From a checkpoint of a small class-conditioned image flow-matching model.
Model: 1.65M parameters, 32-pixel images, norm groupnorm, activation silu, widths [48, 96, 96].
Training: soap at rate 0.0029, 15300 steps, batches of 384.
Data: trained on small renderings of single solids in any pose, 395000 training examples.
Rows from block 3, named by matrix and row number. Rows with one number belong to one channel. Each number is 128 + 32 x the weight over the matrix's rms, rounded and kept within 0 to 255. All counts start at 0.
# convs0: first 3x3 conv (model.mid.1.convs.0.weight, 96x96x3x3), inputs 0-9, a 3x3 kernel for each
# convs1: second 3x3 conv (model.mid.1.convs.1.weight, 96x96x3x3, transposed), outputs 0-9, a 3x3 kernel for each
convs0.10 [125 130 133 135 133 105 128 111 114 140 117 143 158 140  63 105 141  98 102 105  79 121 103 105 113 156  73  67 125 110 150 171  77  51  92  64 185 127 154 126 135 142 151 137 179 115 148 148 132 139 157 125 183 208  98 186  53 115 145 147  61 136 117 111  90  66 144 119 128 185 120  85  74 166 136 103 108 159 118  96 123 110 166 144 105 111 112 138 161 158]
convs0.11 [105 103 122 139 153  95 103  69 108 122 121 106 119 147 172 115 175 106 129 161 107 153 123 118 102  77 107  85  69  85 149 106 137 157 130 106 171  60 119 127 125 155  85  99 131 130  75  85 131 116 126 195 141 128 131 133 140 130 109  39  58 118  96 163  97  89 135  95 104 100 191 111 104  98 130  95 155 155  59 129 136 140 114 126 138 135  76 141 215 138]
convs0.12 [ 98  82 107 140 111 101 128 161 157 157 134 152 139 107 175 132 110 190 124 132 148 150 112 158 129 114 164 149 159 130  99 143 126 102 137 130 133 112 120 101 114 122  85 120 100 103 103  82  90 109  94 113 123 163 139 134 108 151 133  83 121 144 111 118 143 125 144 133 166 116 139 132 185 105 116 158 112 147 146 128 148 103 121 147 112 110 109 142 129 111]
convs0.13 [ 89 150 108  89 169 113 154  95 104 102 123 184 156 104 123 134  73 134 113 163 181 147 152 129 153 117 133 142  75 167 172  68  96 173 133 132 142 184 178 128  91 125  59 124 123 179 159  96  87 156 140  95 120 103  93  96  77 101 146 103  96 125  85 181 110 146 125 188 126  56  74  84  86 181  87  98 156  89 138 174 112 126 204 184  60 133 134 116 163 158]
convs0.14 [162 146 126 131 146 115 133 157 115 131 120 116 111 127 109 125 135 128 147  98 124 128 121 138 155 102 147 139 135 158  67  79 103 159 121 182 126 143 156 111  85 159 119 147  86 103  54  77 105   0  85 124 113 130 168 158 144 159 135 176 167 132 170 120 105 122 150 155 144 158 153 121  99  89 134 131 121 129  97 111  80 113  96 132 129 121 134 120 114 136]
convs0.15 [124 133 144  94  77 144 160 159 122 126 136 143 139 128 151 126 115  85  99 110 130 124  83 107 147 123  98  79  93  83 139 119 135  68 129 119 140 152  92 112 144 145 135 173 166 116 130 122  95 124  76 123 102  72 132 156 147 170 121 126 128 165  84 118 103  89 123 107 107  99  99  86  69 173 183 153 179  81 118 152 103 133  95  97  93 150 115 127 138 155]
convs0.16 [161 104  82 112 162 159 132  65 113 134 103 117  99  93 156 100  79  58 148 123 102 186 177 111 156 234  64 118 132 110 142 148 131  91 118  79 108 104 104 150 162 118 165 221 162 109 132 126 112 133 128  78 142  87 126  89 177 176 142 184 118 102 109 137 117 118 105  93 106 141  72 107 154 153 101 126 162 114 174 194 116 160 163 106 124  97  86  79  68 115]
convs0.17 [ 77 186 163 127 152 107 188 118 126 111 142 126 128 120 123 144 142 135 118 154 133 103 165 118 124  96 106 109 116 104 142 175 112 133 118  77 159 159 102 117 156 123 121 135 141 104 156 163 162  85 105 105 118 126 154 110 143 103 107 160 130 142 141  58 105 175 135 126 138  77 150 158  88 103 119 153 138  92 105  98 122  83  80  74 148 154 188 141 174 121]
convs0.18 [115 112 104 133 136 129 115 191  99 187 108 125 142 148 103 143 188 139 135 118 136  81 106 134 121 100  97 122 139 117 145 111 113 105 150 121 120 157 100 127 100 141 104  63 110  98 123 128 122 162 118 101 126  63 113 147 131 146 111 162  90 177 146 103  96 118 153 132 146 138 127 156  99 109 147 120 107  94 142 136 161  62  84 116 119 132 103 105 192 138]
convs0.19 [133 110 116 125  99 106 121 120  69 124 121 126 103 108  76  78 102 110 132 126 109 136 160  96 130 112 142 125 129 114 200 142 124 138 162 174 105 118 113 173 115 149 102 126  97  91 155  80  81 149 108 114 114 113 191 119 172  97 125 147 171 140 185 107  77  96 174 135 161 109 133 136 124 113  93  66 113 160 115  92 180 156 125 138 129 106 105 159 133  66]
convs0.20 [153 197 111 114 120  51 161 159 126 111 120  86  90 115  67 138 126 135 147 108 149 107 136 115 138 138 163 184 193 129 130  88  89 104  81 151 137 160 114 162 124 135 156 152 125 127 129 139 125  73  92 157 125 150 144 159 171 134 124 115 181 124 178 159 172 172 139 114 105  95  98  74 189 163 147 180 187 118 103 157  90 122  94  99 124 157 139 148 144 151]
convs0.21 [119 157 156 118  25  88 158 148 118 147 129 153 149 115 161 152 155 166 143 153 153 134  92 127  94 120 105 137 152  89 157  70 127 164 109 120 164 154  96 144 153 146 127 136 141 152 232 212 143 206 201 156 151 117  97 149  62 122  82  88  58  71  18 170 120 164 171 145 176 153 109 116 134  93 132 128 207 114 145  87 101 162 121 152 127 103 150 153 120 131]
convs0.22 [133 132 100  94 135  88 134 140 131  40   0 107  91  90  64 226 210 122 191 116  92 132  54 134  85  98 147  97 135 123  88 123 102  86 126 119  83 131 141  89  62 131 107  81 183 151 102  98 121 107  99 107 141 113 176 143 134 138 116 181 136 148 122  96 110 118 112 148 145 162 131 109 122 132 125  77  78 104  87 129 105 119 100 133 171 207 157 149 102  93]
convs0.23 [122 105 161 146  97 110 157 101  86 127 129 121 132 141  89  66  75 120 102 138 108 109 100 132 129 179  98  85  89  84 134 106 120  86  92  86 167 152 124 138 104 108 122 186 145  92  97 128 110 148 131  42 112  67 124 161 135 138 181 103 214 144 166 152 179 191 157 170 145 103 164 130 157 142 112 117 149 125 109 137 189 118  99  81 143 156 106 160  88 130]
convs0.24 [138 105 117 147 102 146 172 122 148 139  71 116 125  69 160 105  10 125 120  95 120 105 171 110 133 255 148 131 115 149 126 167 139 157 130 107 107 160 150  99 198  77 178 255 136 137  93 139 127 128 128 132 128 104 139 153 130 135 139 153 158 130 145 128 189 154 160 120 148  96  54 126  75  80 107 109 150 122 143 134 180 108  54 151 125   0 116 137   0 138]
convs0.25 [ 87 139 100 123 146 114 129 139  95 124 139 111 109 105  80  98 108  93 111 119 127 130  96 125 155  96 125 111 109 114 160 127 104 123  76  79 139 115 132  81 127  97 115 116 136  91 143 107 113 104 101  81 108 130  88 132 117  81 133 160  85 126 156 129  97 155 152 153 114 103 146 141 120  98 120 104 146 161 105 139 170  84 130 111 119 144 120 106 112 124]
convs0.26 [ 86 116  97 147 113 126 121 105 117 138 105 106 142 111 126 145 187 130 110 131 133 124 136 154 112 100  91 118 160 146 144 129 133 104  95 180 115 125 170 185 143 122 110 152 178 156 131 201 147 110 158 166 160 162  99  80  94 109 112  85 139 125 136 149 184 150 112 204 157 144  99  92 150 195 154 108 135 129 107 120 184  99 133 131 138 150 150 145 141 151]
convs0.27 [145 135 112 103 125 149 126  80 170 119 149 156 117 152 110 135 129 140 123 110 108 127 168 136 137 126 141 101 119 201 109 114 134 152 140  69 140 161 132 113 111 124 124 145 106 203 131  97 110  43 114 136 102 115 168 106 124 152  99 109  93  93 156 183  64  74 172 150 131 124 183 158 186 150 175 131  85 142 100 102 217  95  84 113 128  88 113 119 137 165]
convs0.28 [101 155 118 108 111  95  97 144  50 144 128 175 165 101 149 149 114 185 162 129 135 131 155 163 171 146 156 133 166  92 160 156  60 111 124  84 130 155 170 129 119 104 110 156 164 150  85 137 120  92 137 146 162 186 135 132 150 138 147 138 103 101 116 154 163 149 106 118 136 127 140  76 135  91 149 156 219 118 138 141 160 144 112 118 122 165 126 134 149 114]
convs0.29 [133 104 125 192 129 165 163  55 103 126 128 129  91  90 102  94 139 109 144 104 152 128 151 120 142 128 121 127 116 126 125 122  96 107 127 108  86  88 113 113  84 122 112 152 125 115 114 115 113 120  82  86 112 137  94  76  90 116 151 139 144 137 124 147  81  71 140 147 158  99 100 103 169  88 115 115 188  63 110 136  88 105 114 107 139 160 117 142  88 136]
convs0.30 [138 155 158 126  90 128 131 121 107 101 100 112 129 144  83 131 130 148 154  84 123 100 179  90 126  43 148 134  80  50 116 130  83  44  93  26  90 138  91 163 138 177 121 139 116 109 157 110 110 134 133 132 115 129 121  75 143  89   0  72 125  60 122 118 120  85 119  95 118 108 129 111  70 122 137 147 159 155 136  87 137 110 154 119 116 139 114 146 189 111]
convs0.31 [105 114 111 159  94 143 108 121 132 154 110 145 121 110 117 122 147 105 134 148 126 158 121 120 153 115 136 142 116  63 141 204 150 147 141 108 121 141  86 111  75 128  99  97  86 131 160  96 130 192  72 105 153 152 109  77 106 142 172  94 106 130  88  96 138  96 169 137 181 134  89 137 181 121 130  83 119 152  88 113  73 118 128 128 161 121 129 157 167  86]
convs0.32 [126 126  90 128 144 136 130 150 128 103 110 138 139 116 137 148 115 131 130 170 126 114 126 123 138 116 115 111 108 136 167 114  76 117 126  82 162 182 124 129 141  82 150 138 120 114 145 114 102 137 178 172 100 131 111 100 102 108  66 116  91  76 126 150 126 229 105 110 189 138 104 151 144 174 180 136 194 105 116  95 109 105 137 164 120 121 118 115 156 156]
convs0.33 [105 147 155  60 126 141  99 111 135 144 138 105   0 124 248 168 142  87 143 157 138 251 145 128 140 135  97 116 125 137 115 135 129 152 154  99 103  99 139  38  90 184 106 125 133 150 159 119 117 129 172  82 145 114 141 132 140 118 143 173 116 134 144 103 140 152  98  93 134  94 147 132 126 133 141 117 131 130 138 139 134  93 174 148 163 120  76 106 148 127]
convs0.34 [153 135 117 124 101 154 116 137 153 138 115 141 164 105 110  94 102 145 116 159 155  88 128 142 113 250 133 109 119 128  91 122 113 136  98 141 146  82 112 129 134 118 134 228 122 155  93 121 134 113 119  93 104 125 129 143 176 142  96 138 140 133 166 116 141 120 182 152 113 132 133 151 128  92 124 119 136 120 168 165 117 145 186 119 122 125  99 142  87 162]
convs0.35 [138 158 139  99 140  88 171 122 173 129 134 130 144  97 120 132 155 146 136 164 151 141  87 110 144 109 111  86  74 119 126 101  69 123  99  60 137 128 138 106 131 142  99 162 126 159  92 138 159 140 111  96 113 155 105  93 113 151  60 103  93  71  18 127 118 166 153  98 139 127 131 138 105 124  94 145 226 157 143 168 101 139 143 166 150 122 117 148 157 142]
convs0.36 [ 98  88 144 133 147 102 118 120 159 124 146 109 141 158 137 114 156 130 118 132 133 137 137 131 151 148 134 102 147  95  70  94  94 105 123 118 155 196 173 172 111 159  86 111 160   0  84 105 148 199 111 152 137 118 116 135 129  67 102  42  45 130   0 141 186 177 138 143 146 126 149 107 104  94  61 117 127 128 183 135 112 152 166 127 157 123 144 186 110 110]
convs0.37 [124 105 144  92 132 151 149 152 140 116 101 137 120 163  95  86 101 152 135 151 126 145  99 141 147 159 186 113 143  93 110 134  72 202  81  49 109 100 163 151 118 163 148 136 113 131 108  68 134 184  94 169 174 183 125 106 115 126 104 127 184 140 116 169 113  84 124 107 127 111 143  69  80  66  87 164 159  78 165 167  71 146 143  93 191 123 151 132 120 121]
convs0.38 [129  93 103 156 115 143 144 168 158 163 163 130 126 136 130 129 129 125 124 161 113 162 127 120 156  84 165 159 133 153 155 131 132 153 109 151 203  62 103 140  92 131 156 122 140 148 149 116 139 175 110  93 111  77 127 199 137 129  92  95 107 103 170 145  93 124 106 146  93 137 173 169 145 142 166 135  97 142 123 106 114 146 182  89 165 163 146 115 174  93]
convs0.39 [165 174 163  77  98  59 103  82  68 121 151 149 128 118  82  99 105 129 145 187 146 124 116 165 153 126 157 136 125 110 124 160 108 102 142 114 128 148 133 142 124 116 141 114 134 109 127 178 137  99 171 161 143 190 111  91 175 134 120 170 152 140 151 120 149 107  74 161 146 139 164 116  57 147 164 122 131 152 147 107 136 116 171 118 119 159 174  65 129  77]
convs0.40 [129 125 112 107 108 125 110 206  66  97 117 120 100 118 160  91 112 119 105 128 135 113 136 135  91 116  85  69 102  82  63 126  48 138  87  78 123 134 168 135  90 123 141 153 155 103 138 137 116 166  86 162  84 130 128 143 100  82  75 115 118  96 132 153 160 125  86  77 132  93 139  93  87  72 168 225 100 137 156 245 144 122 132 169 184 125 121 167  75 120]
convs0.41 [116 138 103 146 145 109 109 117  93 138 140 150 141 116 111 159 143 142 171 160 142 112 111 133 161 133 106 129  95 108  42 144 104 201 104  69 136 113  96 175 120 162 136 116 140  57  61  99 138  90  71 144 151  87 106 120 105  99 169 137 134 109  72 160 129  97 150 172  96 212 174 155  54  93 144 134 150 153 207 139 223 121 160 125  61 106 130 110 137 138]
convs0.42 [141 157 122  97  62 117 126 126 194 141  78 109 122 153 123 140 117  94 133 128 130 161 145 144 159 144 145 135 182 188 143 183 202 242  90 100 120  97 184 128 113 135 155 147 121  72 107  68  37 105 105 107  85 117  91 130  87  90 114 114 104  82 124 157  99  59 135 131  99 101 190  70  52  96  83 127  75  90  77 117  62 114 108 150 124  99 133 134 114 161]
convs0.43 [ 72  97 123 127 125 143 120 124 198 123 129 107 140 129 105 133 122  97 115  99 155 124 130 115 110 255 131 142 134 115 133 142 125  73 126 179 119 152 124 127  98 167 158 231 122 121  80  84 150 142 177  92 101 182 144 128  99 109  66 106  92 108 131 117 187 139 123 115 138  87  94  76 127 107 166 154  63  65  95 132 127 121  77  79 125  72 120 113  40 122]
convs0.44 [121 156  61 171 123  87 132 127  67 171 109  82 147 113 158 191  98 140 159 166 106 141 140 133 126 181 132 102 119 118  95 150 107  58  88 113 134 120 121  95 120 168 141 151  78 169 145 182 128  96 108 135 220 106  92 117  89 128 142 108 114 138  81 100 201 148 136 143 151 146 169 108 186  99 139 178 169 139 175 126 184 129 154 145 159  98 104 131 109 160]
convs0.45 [138 164 117 119 109 116 113 140 144 137 157 126  73 157 108 124 103 106 130 118 146 111 103 131 190  92 186 127 130 101 167 168 163 189 173 122 108 136 119 122 127 138 108 131 123 148 170 114  67 134  92 156  61  92 104  96 120 177 113 147 169 120 104 150  72  96 120 119 180 114 121 139 146 157 158 122 167 175 157 180 154 110 142 154 111 153 103  71 107  95]
convs0.46 [130 119 162 120 111 102 129 113 163 117 165 104 121  87 225  93 194 124 140 112 139 136 132 170 194  84 124 123 150 116  95 118  65  86  76  80 154 103 127 109 130 127 107  67 164 120 164 146 111 160 124 123 116 150 119 131 114 179 157 100 138 123  99 111  77 119 171 100  62 145 107  88 122 187  80 151 171 128 111 105 144 151 109 135 134 134  67 164 172 107]
convs0.47 [130 161 145 108 116 166 108 121  99 127 150 113 226 130 225 100 112  72 101 125 117 109 183 144  81 195  60 131 123 143 129 129 127  87 146 183 156 141 129 158 109 127 130  98 101 117  88 106 130 129 106 128 118  90 159  79 174 104 114 124 119 136 134 128 137 122 181 127 111 156 156 121 111 126 152  77 118 102 167 103 120  85 136  80 108 124  65 132 116 169]
convs1.10 [163 131 141 136  89 101 126 126 156  97  86 148 172 120 158 129 106 108 110 113  96 141 126  98  72 121  63  74 114 105 100  90 115  61  86 163 130 198 117 139 161 109 153 137  86 168 150 170 112 161 137 225 124 162 155 159 146 112 162 178 146 158 126 122  57  86  79 163  78 128 124 120 137  87 176 105 168 154  80 125 107 140  88 123 166 102 153 147 145 172]
convs1.11 [180 103  98 174 144 123 164 147 170 133  89 153  79 112 136 145 161 151 116 193 191 131 149 105 198 131  98 117  80 119 124  94  96 113  85 120 135 168 135 115  75 153 114 143  96  93 122 112 126 125 140 116 103 140 204 127 161 164 115 152 111 123 132 181 119 150 144 168 139 116 101 112 141 101 144 100 115 135 145 132 109  95  69 142 137 129 140 185 153  71]
convs1.12 [138  83 160 148 130 151 135 149 165 110 134 132 153 142 152 138 110 146 148 140 103 162 145 102 146 129 195 119 110 153 133 110 140 135 112 116 127 167 153 118 131 159  98 118 149 120 117 112 133 152 115 142 118 123 153 145 145 184 145 122 105 152 134 134 150 125 133 121  74 134  98 176 140 202 148 142 159 117 129 130 106 173 128 113 130 164 121 133 129 132]
convs1.13 [186 124  88 135 127 105  73  89  99  82  94 206 140 117 120  53  81 156  79  39  97 158 157 100 146 141  67 113 132  75 143 116 125 133 114  13  48 147 133  94  98  92  76 120  35  68  79 164 133 164 163  47  50  98  23  47  68 113  93  93  88  66 190 166 115 201 172  55 171 125 137  99 150  16  83 166  68 163 145 158 161  37  44  96 113  80  55 189 160  80]
convs1.14 [161 156 122 150 134 138 142 132 114 131 136 120 161 148 123 118 101 106 109 166  93 123 158 157 156 162 123 120 167  67 138 103 136  56 105  90  94 109 156 104 137 115 109  77 103 146 136 121  94 186 189 121 142 107 167 146  79 137 118 120  80 105  76 175 142 173 170 129 127 132 165 173 155 116 163 150 173 161 122 102 149  92 134  87  84 115 117 100  89 131]
convs1.15 [136 101 161 167 142 134 113 158 202 126 130 165  87 121  76 162 139  81 176 165 119 180 145 150 100 120 220  84 157 135 102 148 117 159 152 201 114 157 191 171 131 142 101 114 104  83 153 143 168  78 134 145  87 107 156 100 118 132 134 167 119  81 142 118 142 126  92 124 120 166  69  93 172 169 136 142 144 175 141 196 177  95  71 130 161 125  89  95 122  41]
convs1.16 [138 158 133 128 109 150 181 152 103 151 175 161 144 169 144 141 150 137 162  62 104 135  74  67 180 161 188 130 133 120 139 130 138 168 142 107 115  47 112 127 104 113 125 210 138 133 105  99 150 124 103 134 132 176 153 126 112 157 125 119 120 149 133 164 146 121 145 140 164 122 113 136 147 119 105 120 146 162 111 155 127 126 183 147 134  89 116 131 110 112]
convs1.17 [145 159 135 145 135 139 134  97 173 119 153 127 184 105 107 135 161 163 130 143 157 101 100 128 131  70 161 126 132 166 114 101 120 148 102 184 106 106 144 133  82 128 102 137 100 162 166  93 109  94 134 130 137 173 159 124 122 146 203 170 133 126  95 136 127  95 124 144 137 122 137 107 102 131 162 143 115  88 112 212 210 129 149 144  79  77  98  89 122 153]
convs1.18 [119 129 158 117 101 133 105 111 123 133 124 124 195  96 112 179 172 153 117 181 194 123 120 180 154 114 141 149 116 156 148 141  89 152 113 144 147 150 131 126 140 105 120  75 111 128 128 100 119  95 121 156 165 119 120 103 177 140 122 124 120 116 127 126 139 149 125 118 156 157 158 155 100  98 102 115 109 119 109 124 104 107  86 130 178 122 102 109 155 127]
convs1.19 [125 137 117 119 131 130  79 160 153 136  97 156 123 164 130 151 106 107 103 130 107 125 148  84 186  98  56 122 118 145  81 148 128 130 166 108  54 105 142 136 129 126 132 144 140 165 137 140 102 155 110  98 111 134  37 144  82 139 131 171  91  96  95 134 104 145 180 123 118 129 182 163 128 132 131 107 125 137 150 119 129 157 118 112 101 137 102 142 116 130]
convs1.20 [107 109  84 157 123 120 136  78  76 102 152 109 115  93 174 157  79 115 135  95 112 118 110  87 145  95 117 121 160  87  61 118 166 101 164 125  19 139  81  90 119  83 118 186 129 104 148  87 119 106 127 134 129 133 132 134  87 103 159 177 100 109 133 144  92 150 161  77  98 137 117  95 130 100 138  61  64 169 136 108 129  71  68  96 161 128 122 112 113 132]
convs1.21 [127 137 121  88 139 127 114 132 211  87  73 118  97 168 136 168 171 149 117 102 108 117 160 109  61 117 117 144 108 126 123 146 154 138 114  51  67  89 139 146 146 141 152 112 106 110  68  77  67 100 143  59 133  93 167 138 170 129 141  95 149  90 113 188 117 130 158 150 137 174  65 130 121 150 169 109  86  89 144 132  97 152 156 105 131 140 115  92 102 111]
convs1.22 [161 130 165 151 119 134 131 143 130 143  90 146 141 166 124 125 170 159 139 147 126 150 137 136 156 104 116  77 121 109 126 124 114 131 155 152 140 173 112 142 136 113 143 127 157 144 148 142 148 118 118 156 127 151 148 125 159 132 143  90 117 133 138 123 119 139 129 129 132 122 115 119 130 113 148 134 128 133 121 132 138 127 111 138 150 115 122 126 104 132]
convs1.23 [134 116 145 116 137 117 142 145 126 133 167 152 137 128 120 115  98 106 148 121 135 107 166 167 134 102 168 145 135 146 100  89  76 169 169 140 167 129  87 116 154 142 124 120 134 128 124 137 130  65 129 133 154 118 123 117 126 124 158 125 105  94 157 173 115 135 139 141 143 122 104 135  94 122 133 126 142 149 170 109 141 120 173 129 157  94 142 117 152 130]
convs1.24 [ 80 153 125 179 112 147 148 144 110  99  57 128 138 154 165 120  94  84 110 106 124 139 133 154 108 158 148 135 140 103 126 115 127 172 196 122  99  53  88 133 107 156 101 255 146 154 176 128 113 132 113 115 121  91 122  72 109  80  87 108 125 122 106 175 192 136 154 127 127 111   0 127  91 165 125 141 127 140 135 226 143 101 183 138 110 117 128 101  20 156]
convs1.25 [130 145 115 143 129 139  92  83  85  88 172 103 128 166 180 127  94  78 130 110 119 102 149 122 111 122 132 146 161 112 117 116 129 137 136 181 122 126 129 106 121 173 174 103 111 144 131 130 142 112 180 142 144 138 151 136 158 130 144 112 139 109 107 110 120 153 154 168 119 143 162  92 107 117 130 135  40  62 148 135 147 141 119 150 182  99 150 133 109 172]
convs1.26 [ 64 113 112 144  97  81 127 108  93 111 103 140 114 130  95 104 110  96  87  83 135 140 151 117  59 105  88 146 121 170 127 165 114 162 157 142  71 142 104 155 119 116 145 136 161 112  99 115 161 156 131 110 115 105 137 193 145 121  65 169 130 168 219 162 146 186 102 103 131 133 146 128 150 129 154 137 134 189 117 171 124 115 143 122 142 144 101 122 112 122]
convs1.27 [ 71 132 107 116 166 151 176 116 119 179 133  96 127 101 194 156 193 198 140  52  54  97 107 162  74  78  87 173  85 123 156  60  80 157 145 105 137 125 179 153 139  80 152 179 152 146 137 202  66 159 135 143 167 138 164 145 158 176 147 219 114 221 144 115 173 156 139 135 160 130 165 160 106 140 115 116 154 169  99 124 129 136  75 120 172 159  80  69 141 142]
convs1.28 [ 86  98  88  67 119  91  56  94 171 122 201 137 132 138  85 105 113 155  98  95  55 108 100  78 121 154 125 116  81 151 145 133 130  64 104  73  99  59 135 135 151 110 138 102 103 124 111 131 125 125 170 137 120 170 142 155 195 179  93 120 187 109 164 224  86 107 125 117 155 144 175 133 163  96 154 119  76 151 163 117  88 104 108  70  96 101 158 175 100 142]
convs1.29 [162 181 119 139 162  69 111 127 156 167 119 154 137 169 103 191 149 128 186 118  92 157 147  71  90 122  96 154  79 146  90  96  74 135 142 208 119 132 134 148 137 173 111 132 161  93 160 106 134 132 133  83 143 126 166 146 150 162 143 138  86 113 183 138 145 143 109 126 133 120 145 127 102  84 141 121  73  95 126 115 109 118 116 120 125 100  62 157 124 152]
convs1.30 [109  94 153 125 128 101 110  92 109 137 150 129 130 129 118 132 128 116 130 195 118 138 114 163 145 155 145 134 136 167 163 117  84 133 111  94 141  93 133 120 109  66 133 110 152 145 139 102 123  88 158 175 127 141 131 131 135 127  88 161 119 116 148 116 156  96 124 148 168 158 161 105 128 151 130 135 165 155 121 123 143 156  88 119 162  80 141 119 151 137]
convs1.31 [ 35 198 119  33 106 112 143 137 150 140  57 116 107 130 110 159 131 122 160  98 126 150 185 127  84 121 167 134 139 164 102 122 195  92 194 219 126 145 135 110 108 138 108 158 101 138 141 137 139 113 142 146 156 170 189 201 148 128 163  86 162 191  65 100 124 127  80  72 162 102 102 135  52  96 126 105 101 213 148 132 162 154 137 152 120 187 188 145 150 150]
convs1.32 [116 141 102 145 104 178 147 156 128  89 162 116 155 102 167 128 138 105 117 129 130 132 104 149 149  84 103 153  96 149 138 102  97 107 104 150 130  46 129 144 107  81 161  89  98 105 138 101 110 116 161  99 128 112  95 164 173 115 118 152 147  95 112 140 112 141 107 151 139 173 147  97 100 126 130 179 101 126 124 144 133  80 130 115 171 149 158  95 124 127]
convs1.33 [143 126 162 113 127 198 136 125 154 120 139 113   0 112 247  98 127 125 142 142 142 213 118 110 121 148  94 160 137 119 132 120 140 151 138 132  68 153 149  77 117 255 117 111 150 109 138 140 112 141 164  81 144 101  89  90 167  99 131 151 123 120 150 108 125 149  50 143 137 138 123 173 107 104 103 164 133 139 131 107 129  81 143  79 152 134  66  84 122 140]
convs1.34 [130 126 124  86 146 142 152 144 150 147 173 102  99 105 117 105 126 129  88  52 136 111  99 119 110 116 101 117 108 121 111  96 120 138 117 141 147  73 111 133 105 101 120 150 133 147  97 150 100 118 130 139 142 153 135 150 138 175 157 169 126 159 149 107 132  90 135 146 124 131  91 138  95 106  76 108  87 123 134 159  86  68 141 127 147 139  82 145  65 160]
convs1.35 [134  50 115 123 160 143 131 136 169 139 188 180 136  99  92  99 144 116  87 114 151 100 192 153  64  69 114 170 128 155 145 120 127 133 172 155 143 106 113  99 130 154 124 128 136  87 158 115 186 111 149 108 138 144 179 143 131 159 146 141 127 101 122 153 129 150 112 206 131 101 166  92 179  78 128 114  96 111 103 117 117 111 189 129 115 136 161 135 179  75]
convs1.36 [112 118 120  85 103 149  90 158 136 125 146 124 139 173 148 122 130 129  98 102 149  95 137 130 106 133 175 113 147 121 156 143 173 173 118 180 113  80 159 132 156 134 105 128  75 169  51 126 136 100 154 179 180 154 172 163 153 148 148 174 145 167  95 140 126 186 133 147 111 154 115 139 127 112  79 154 151 103 123 104 137 121 105 135 124 143 141 126 117  93]
convs1.37 [138 150 148 204 165 141 116 179 154 104 161 153 121  72 126 147 178 165 141  93  87  94 177 105 152 214 118 109 127 116 111 111 167 100 102 135 138 106  71  96 101 133 128  68 189 115 145 125 199 164 138 158 146 123 189  84  45 123 177 147  95 134 133 150 123 124 134  89 147  91 107  95 181  91 140 121 140 125 148 145 152  64 135 123 138 100 113 113 138 142]
convs1.38 [117  40  96 126 146 113 136 130 120 124 175 132 132 157 128 115  92 112 119  87 114 139  94 136 132 101  98 136 107 113 127 145 154 131 141 142 113  97 108 124 129 112 129 119 105 128 131 149 157 123 106 159  71 100  95 132 122 122 115 118 147  89 146 159 128 113 123 149 106 118 176 110 148 180 161 142 161 128 108 145  93 147 107 133 119 114 111 134 174 118]
convs1.39 [149 169 126 146 125 117 173 111  98 111 124 167 149 131 156 110  79 123  92 101 125 140 128 125  93  40 135 139 113  95 128  83 100 123 113 102 125 107 134 145 106 132 175  83 167 155 158 166 126 113 163 123 141 133  83 120  84 131 115 127 149 116 125 116 105 150 148 139 150 129 125 120 106 140 148 136  85 106 132 134 196 145 104 142 125 137 165 102  60 102]
convs1.40 [ 97 133 163  84 161 185 165 139  76 213 138 119 143 112  84 140 149 180 189 126 137  83 119 185 150 136 167 177 139 156 151  72  86 125 107 141 107 184 144 150 162  96  78 123 183 156 137 123 127  66 100  88  96 113 104 115 201 106 153 172  86 147 124  92 107 109 175 139  90 151 173 190  94 142 115 115 136 130 107 137 130 113 135 103 115 195 111 104 126  68]
convs1.41 [183 175 143 148 119 122 156 124 166 115 146 117 149 177 115 123 119 109 119 101  91  77 148 121  73 127 103  84 128 115  97 113 135 168 135 154 112 151 152 150 123 164 153 193 131  83 175 198 209 119 128 199 115 132 103 118 106 101  71  79 123 116  98  94 174 111  44  77 126 151 107  97 165 161  92  83 169  92 161  91 101 171  98 140 182  94 178 153 135 230]
convs1.42 [ 67 110 161 105 124 214 112 105 114  67  84 103 112 116 145 128  91 156 144 171 106 100 178 115 107 191  80 108 111 119  58  99 104  43 116  93 119 140  71 144 147  99 115  77 113 157  95  52 109 116  73 108  86 102 139 156  79 193 140 107 138 100 133 134 105  84 146  82  42 110  87  33  88 105 121 137 138 105 199 192 197  89 163 159 117 155 170 115 126 143]
convs1.43 [128 126 170 120 131 133 101 167 151 150 108 134 112  98 121 147 126 158 112  89 104 155 126  85  87 127  89 142 137 123 159 152 139 138 140 116 124  86 106  97 174  80 105 198 133  91 119 167  73 147  83 117 165 102 122 128 153 109 133  81 142 160 155 146 148 177 118 159 132 139 108 141 125 131 117 162 158 116 122 151 127 158 199 127  98 109 120 126 130 178]
convs1.44 [121  97 105 137 116 131 173  61 134 170 163 134 115 100  99 175 112 125 139 128 111 105 132 155 114 107 132 138 117 138 105  71 151 129 167 138 135  56  94  77  73 144 161 132  53  94  61 125 153 155 123 138 135  93 148  89 104 139 152 136  97  69 138 118 114 148 122 127 115 146 151 193  75  99 141  80  78 139 101 184 109  98 151 163 197 157 100 149  79 115]
convs1.45 [152 111 121 128 139 127 113 105 112 132 166 164 126 135  98 156 131 150 111 155 147 126 143 199 128 168  97 137 119 173 124  92 107 134 135 185 171  88 114  69 141 145  91 131 181 179  88 138 154 112 158 150 126 108 137 151 130  77 134 175 181 139 144 141 120 133 133 145 123  98  91  89 156 183 155 144 116 104 125 144 147 168 138 209 106 114 188  76 159 153]
convs1.46 [121 149 154 113  78 153 158  91 147 142  85 151 117 130 151 133 132 166 155 165 126  85 142 103 117  98 105 119 136 129 162 125 145 125 154 100  84 132 117 115 118 142  94 102 137 123 131 132 124 126 168 131 107 151 113 107 145 143 114 110 146 101 134 168 126 142 161  90 140 131 153 149  85 131 178 126 125 151  70 105 111 108  93 123 124 150 102 121 129 107]
convs1.47 [140 107 147 114 117 154 112 103 127 138 136 153 132  80 131 152 109 152 155 114 106 123 118 107 122 134 137 121 117 171  90 110 124 110 141 115 141 153 109 164 116 144 126 129 109 136 128 135 155  92 186 133 120 135 139 134 108 142 125  91 113 122 129 116 127 111 199 128 107 153  77 132 104 152 149 115 163 141 113  93 143 125 107 145 154 124 115 170 103 182]